A small encoder-decoder image transcriber, trained from scratch.
Training: adamw at rate 0.0012, 5600 steps.
Rows from block 4 of the text decoder of a small encoder-decoder image transcriber, named by matrix and row number. Rows with one number belong to one neuron. Each number is 128 + 32 x the weight over its row's rms, rounded and kept within 0 to 255. All counts start at 0. Numbers have three digits each.
After each neuron's rows are labels from the 100 texts, of 14976, where the neuron reaches its highest value: "tokens" is the input token at the peak. Only what is clearly more common there than usual is listed. The data: analogue clock faces. In brackets: how many of the 100.
# fc1: MLP up (decoder.blocks.4.mlp.fc1.weight, 768x192), inputs 96-191
# fc2: MLP down (decoder.blocks.4.mlp.fc2.weight, 192x768, transposed), outputs 96-191

fc1.569:201120094129115077156103082092134134115173131090114139185119097112154117162169132115123108153132115122107150045166188094127163110095104114105132134126138102165072143132168141173167130057122148161085139127171113107154103162143056118144068108106159150076078126125139071090094122164084112062
fc2.569:160134121108147086111195098151117098150119106145092226135137135108130100139124101159091091126008095053097127143138122135092161115107142179107136087105148137151032084070192170119105115099139118132093153121147084132109092094136131166139065135062114093110094130108118111097152170112109171092
tokens: ":" (69)

fc1.427:141147167075156214148096126097124130111185128118134077108195135124136163129168107213094071115157149147091129156126106140148118089143108105076109109144120136170122100070199153127171088103113172195148098177104109180139123131125122145102122154178143126116154060137157161142099141108117167113
fc2.427:107110130122124086151195156108158119093115149149066236142092166161127104107123091173102111133119092108134109143139112153122113097135130201117087114127170121122050135085157147132085087128094105108057141106130040133091102112130109178144097119053120121089115107109114107093127133120134214120
tokens: "<end>" (62)

fc1.668:071185130115137132068162121120158149158117098062172179134085133102125155111135127180053113128099115081157133047113130120134115106146114132133151126141122113097155130072126128161110144105168084072137118162115119112069115227113134077149179086141137148162151115107094105164111129151105109125
fc2.668:097133135100111076150127089156127155111135131124170146140138137103173130131153099163139120132083138160128165115214140124117091147106143111143086140145152047141030138155165127148127101119156122130078072185138090148087165145140124112104121114126154129109096112077153116111118127187123204112
tokens: ":" (100)

fc1.62:194140089097113155133100108075130110095211113086185151158171077126156133143178147141152080145092137141131166120165147136171145134111143102115116144127154102183049152137142157159166122050085177149097114143142134153119097161114113142099087142164163133131135078160143134082135123111135145069
fc2.62:119136110090139049141161115125124110119115127093091230134104169109137112112075070143117084168015072101108124141167113136106152132119122188149130101077171126121051152061179166124105106097137117119078150131099088165093057092139123145140071113014124147097154133113100109100168147092087165084
tokens: "<end>" (90)

fc1.417:152159111148117152159090066121112090139153105097147057077218072085157162161146068160130099107087144153087135152153170139109111120148141089085125106156136154181086105081165140138199131131161190162147116142118100119129174187097141125130119170143134169116124103084140144118082171102121135129
fc2.417:083110136105114080170184116135153118102100118149099255125117156142114109130103096174127119154062089111131122129128093147121137116133122163138103102109203151149032137101149123118098122120131082124074162119160072131071097099116120126145141124055129149097092145095088099112119140114153177110
tokens: "2" (18); "7" (14); "11" (14); "3" (10)

fc1.729:138139136159144164185089072155103112150156109129098061117222068079133146181115096164134068113100138142118145166167136107096104110158129112084105110156135153189070114084186106162200113130147171178124102138133096135134164134133127135139140182149152141098152103101130130113078176101135144142
fc2.729:093098136113129082135184127122142133097094120131091255134113158144130100138124104167113125159057093110144113125133098161122130121127126171132096124109220128133027144099150135119097117121120105121080158115169062136076109098124119147145133140062114140103102125101104117106118159130161180102
tokens: "11" (26); "7" (16); "2" (13); "10" (11)

fc1.312:161160144133177153170099062153111103131141119093120071086220100100153123176114052138145117106113171179079161155154148102102109127128157088083136128167136139151104091093173119157174115144178146184142116129129097087129173186135139091131127166127121154140103131074162120130082182121115118135
fc2.312:081108151126124080145170117141157127099114114133097255121114172148109107149118090170129119140063105101126107126106089138108136138121152169135105102119205143152056130120133135116085125128118088129075158096151072112076094100110117112148152125058110140105081147100093108100119149120168170105
tokens: "11" (34); "6" (14); "2" (13); "9" (9)

fc1.144:120128113079127157117123139131135112106155118104208106108209115127127124203161152131133134083064139075164141045087110142116081145183104116132044136127190157157076102110166130107125181107125128126112093182098141103109139138074129079108115161142114109159155120140095106141096100112153165132
fc2.144:083121107107156098131153104120132107089121153085135202100086138095162104111094086146117124167070119110130148143135129141070140115130130162157127095092204151123038124100163161107064110128117107124077125146146080158093126148138113129122091138070128146084130146094085096088132200163132184093
tokens: ":" (100)

fc1.115:168156161080107173148082136087113135100210103102161118159158098103162144097204149201141067125101143159108144154116135138143163122092094092070108142176129121131086169163170113136123123137059185209167121151111164206145134072130117171064123115164143097090124087181199149119171116149152137117
fc2.115:106140111127136063160189181120138099134110172117077221158110164154101113098134073145076100153093078092125106133162125185121124083120100187117095128103160107084084166063148142106117082162093122122094160124114092125131088115140087176138088122026119134061143123126146110112137147113092172108
tokens: "<end>" (67)

fc1.67:126131138143129151164106082148116107149137127123137048112255107098161178152142082168114079127061145135090106164153148103102122092164124098093104133174134166168112108097193152142167109133164174216144111176083092174145149149108148116105145151169152154095130126120117177114095189106093125147
fc2.67:083132119114151072128182128140141125079098120139098251105103134135118118127113070165112116156037093113144118128118090165113118143140135160143107080120211139129044138105145144122083106129108113131086175144139082116094113106100112125120116122059123142075090151112103120098135155139160178107
tokens: "2" (9)

fc1.274:137184128077167179136116112100128122111168140131135107113206102119179172135142134191054087107117140126079108152118065148117114122128127145074103176179108153168152099099199141138182111108094161172165123163097096158141124131097147113117098137170114139134095090137139169134076119133126189094
fc2.274:108125128117112074141218150125172142097111152161097234131097174156111102111138077145099111143128092082119124118123138163103123095141132188116099094138170114124052132099168131124108087115105106131078151128150070124097111109145099164147072130045102119109086118104108100111118148127153211109
tokens: "2" (41); "7" (12)

fc1.396:165149076069115085117109104062121127088162119124179180174129134140164148144128147138130075163098077149137121094141155126115167143107158106182119101107125132173101176118129144110184144016124129160066113133166138158124068143103137137096083094164161166133115123164112126080147148125150185114
fc2.396:132151083087130089127182109111125097083116173128119206133121163108133135119103067121117092139031069110117100115139154147103165119112123163164140094111123147147051164094176189140134103059141123146093106164105107149097063108135113126112037145076149151122143146108098092100154153112089168053
tokens: "<end>" (99)

fc1.101:208102107163143085153082128165147090133101084096109085131091109096171158157103122063103145141099090132180113118137151078113092151121101081129140088106156159126085093113126104119134156143162119099119172149161066072129173161110149104152133186103121139147121129060063121113056153133127091135
fc2.101:075103151117127087163142102123133142108086102146116221115145153129143126149093092159159128142063106126136094126092097153083157138126134189138137140106196138178044153086123133095097146126108121151088143095167087142070090120090096085157156151091133139121100117121081103117106173143191183115
tokens: "11" (13)

fc1.179:098121111150132126129155128158162061156124059130178131141127178107086121098055185172131146129141112060202087118066120129164142093118124120147103143122124123075210164113128101080111186113069130121163146107104065144121118086158112111108104118162120176145059161128098109161099124136145148145
fc2.179:176158156133122185100099110148144146178220153115162000097137089125131150132131128081135138094152169156109122106106134121120105129154092083124081120146064146120207075131133102140163138117138126107176133146106173130158151156117170108143141135149105121145147098129132158102112130130114132170
tokens: ":" (97)

fc1.526:144111106098142131070138156105149139105167087191154205171138128157098146115082167178134143092132090114139116140132143112097134121171121125204083156127153171077066150133090152078096154102110098146133172102154073120060042147146125107161123150100199142185105158145089107126133178142151174063
fc2.526:141159151105138196115104149165125117138156135099178000124141109099099158113123180137142106103170187149115125133124148100141129143127126073121159137169045110107236115173124137130155142134141122133183117150103178125145141140148141146098097104201130123179140145150176153162149090148099068165
tokens: ":" (100)

fc1.79:156111070075144080094101105091136172088216155105155189131092115153132138144133092168127124152122115125117154085118126144156156164125133098120099124166177134175068131123134150178099174085115150153093119172128133155106097180163146107144068085138099138172078091124096135109138104105143150096
fc2.79:116151122106140068147178114137129095113140142123095183138119158097127128110138143132111133119004095103092108168156134132122153121134121164142104102127133145142054152091193128113076098110129096151078112147138126162092056124109141121102097144081125133107168098109088098092130140106119174133
tokens: "<end>" (41)

fc1.52:145130135110186167197083081159103090153154093126112093109198077109141140175105074150130081113071136121088142162163169133099116131141176096095134160146107110148118095071185145159167133144125161167161115123139111110120146176154117101168121152156140117138118136131171101102101255077150157131
fc2.52:086115134109128094136166141119143128099110110117102255135092160148112102118126076154121116161064069095147125118126115145104124126121145172137098100106206128110035130125141144112093132138124114123087155111146081132093083100122104120117139117065089124095080155100091083098130128129154166097
tokens: "7" (15); "2" (8)

fc1.483:164144133136137170181099081132101096146152129116116037099215069108175132161140076165121077132103135147118151159149152119121102128150122100074133115145113126188098096074200129166200085121164169160157086134140114124140170160134129136136127173144158152099141099120150138110064177108119132134
fc2.483:090083144116135084150180122118158141097102129142068255138109160155130108129125099157111123139100097099132121135133099142128110113143137173130107118118205123138048131093143139128077109125121100112076148101138062128070096098111115154151122131042121128088099116107095102108127145116158198103
tokens: "11" (27); "10" (23); "7" (11); "12" (11)

fc1.656:131158141163155151178105072179079112161115105114133063124229089106127143171119072151161077094082142132113146163181143115087113106138163091104116109165136166164124089134171137145193131149142156210165113135134083082113177170107137095148125168136153141126104127099143124125100195074140148179
fc2.656:079119153092137085149162136113131130104106106122094255094106164145117109127130080176120131162056083103139121122104100158117117141128126169136103096104226120117039146108124144117103131148128107132098155113147082110071107106115116122138142123069115135097075162117099119104139142123143169081
tokens: "11" (18); "3" (12); "9" (11); "2" (10)

fc1.88:148160124151143167168103087138123093155145107091160060106237084097155151151166073166125075113084147124097149150149157110102111116165134101083116124161123129173095110107207125156210120127161172173136097159102104116133167173123139108111140150152134148105146139120175127138108188106113133146
fc2.88:097108140107130066155176138119150126090104134117085255125100155141119111119124091172114116154053080098140126119137102152114120121131122158133113106114223127123043132106139139125099117124114113117090161122135063130068108104117115138142124121044118140094089152097098109104134132123140180083
tokens: "2" (30); "7" (13); "12" (9); "3" (9)

fc1.17:143153165144152149171109068159114110149134117111115046110233072089160139186133092143131076082073159134089141154188149121102118112150133098081139140157099144164122092089199128149202125124164182189144107147122126134129168141140130107134132164129148142115133133119157154129077201103078131158
fc2.17:091099128104147082148197121136149130100094109116101255125111151145115111128138109160113133161058087104147113119131102167098116132136136169133111107132210104125040137114125149122088117130126094119094160112136081125082103104119123140138136139051110129090092138104101117099126148117165166095
tokens: "2" (37); "7" (29); "9" (8)

fc1.476:164098125114140108123195151115069164108139131079161138179161098136097117135138074155181122109075120091154130036103096139119156152153104109163106204126121101154183145134153110133135143115146079115138071129123132139106085126172053130153135066117119196166100127125149075190074110108142125114
fc2.476:080114135066104155136167148145128140095097151160148204114118134144144193146170090097067140111095118143161146150122137117121122061157134173135082112182177109090100100141118121165154096136144129159161139146160135138067121165083179136080107136115092118100075120060139120109135181092171189117
tokens: ":" (100)

fc1.670:079141158147134131124210168184125119124144117079094150192150145152134133183169143130138158100081129097146178054114069169145178136078128123135098212128154103108129107133123127112135150163113063106109097139104089163100084085161101113145128121111132147162030143156176082155152075125140149184
fc2.670:122116155105089163124118130121139150153116164158148188159161095195146092178125041171056127103136100087119119120150093138119136122103140108135096159154139115089134072153122151179104081111185108142136187152181147120104132155133152171134168113122060096116095122140187133178144172129145097117
tokens: ":" (85)

fc1.707:101123135132190158096171098149085159164138128077100194186072169122104144118067185188164183115121149092188128117091063112111154149140156108156086216135094082129085160127128133151084120102124104115155126135133123170120099062153135148136125092120136193144072075124111137160112137140106139104
fc2.707:177154128125138162170089133127110096157147132097146009097185089142122074162175127120123140133110129103121117106089141158091107151152150102110086082169096147128186119128126115081166196146135112153155140146154173081162162194092157122079117182213080110141128149115176142144138175166166140111
tokens: ":" (94)

fc1.175:195121118141125157128110083141151114139173106064143068102174061113154150190158090156115056150104164153117139151138140131115129119144118095098131114152127155165097103087155107126201127123168188126166105161147120131141174157132128124127132150126150139085176078116122128088102170100106121107
fc2.175:083090140116125095145172102126149122106090113112092255139113153135112109129130086187142126144061098121136126140150095123125127105127111176136111112104221145135044115108159154133073122127129111128090148098155071125075089100099101158163127143040134147090101117099095106101120150103153172105
tokens: "11" (30); "12" (12); "57" (11)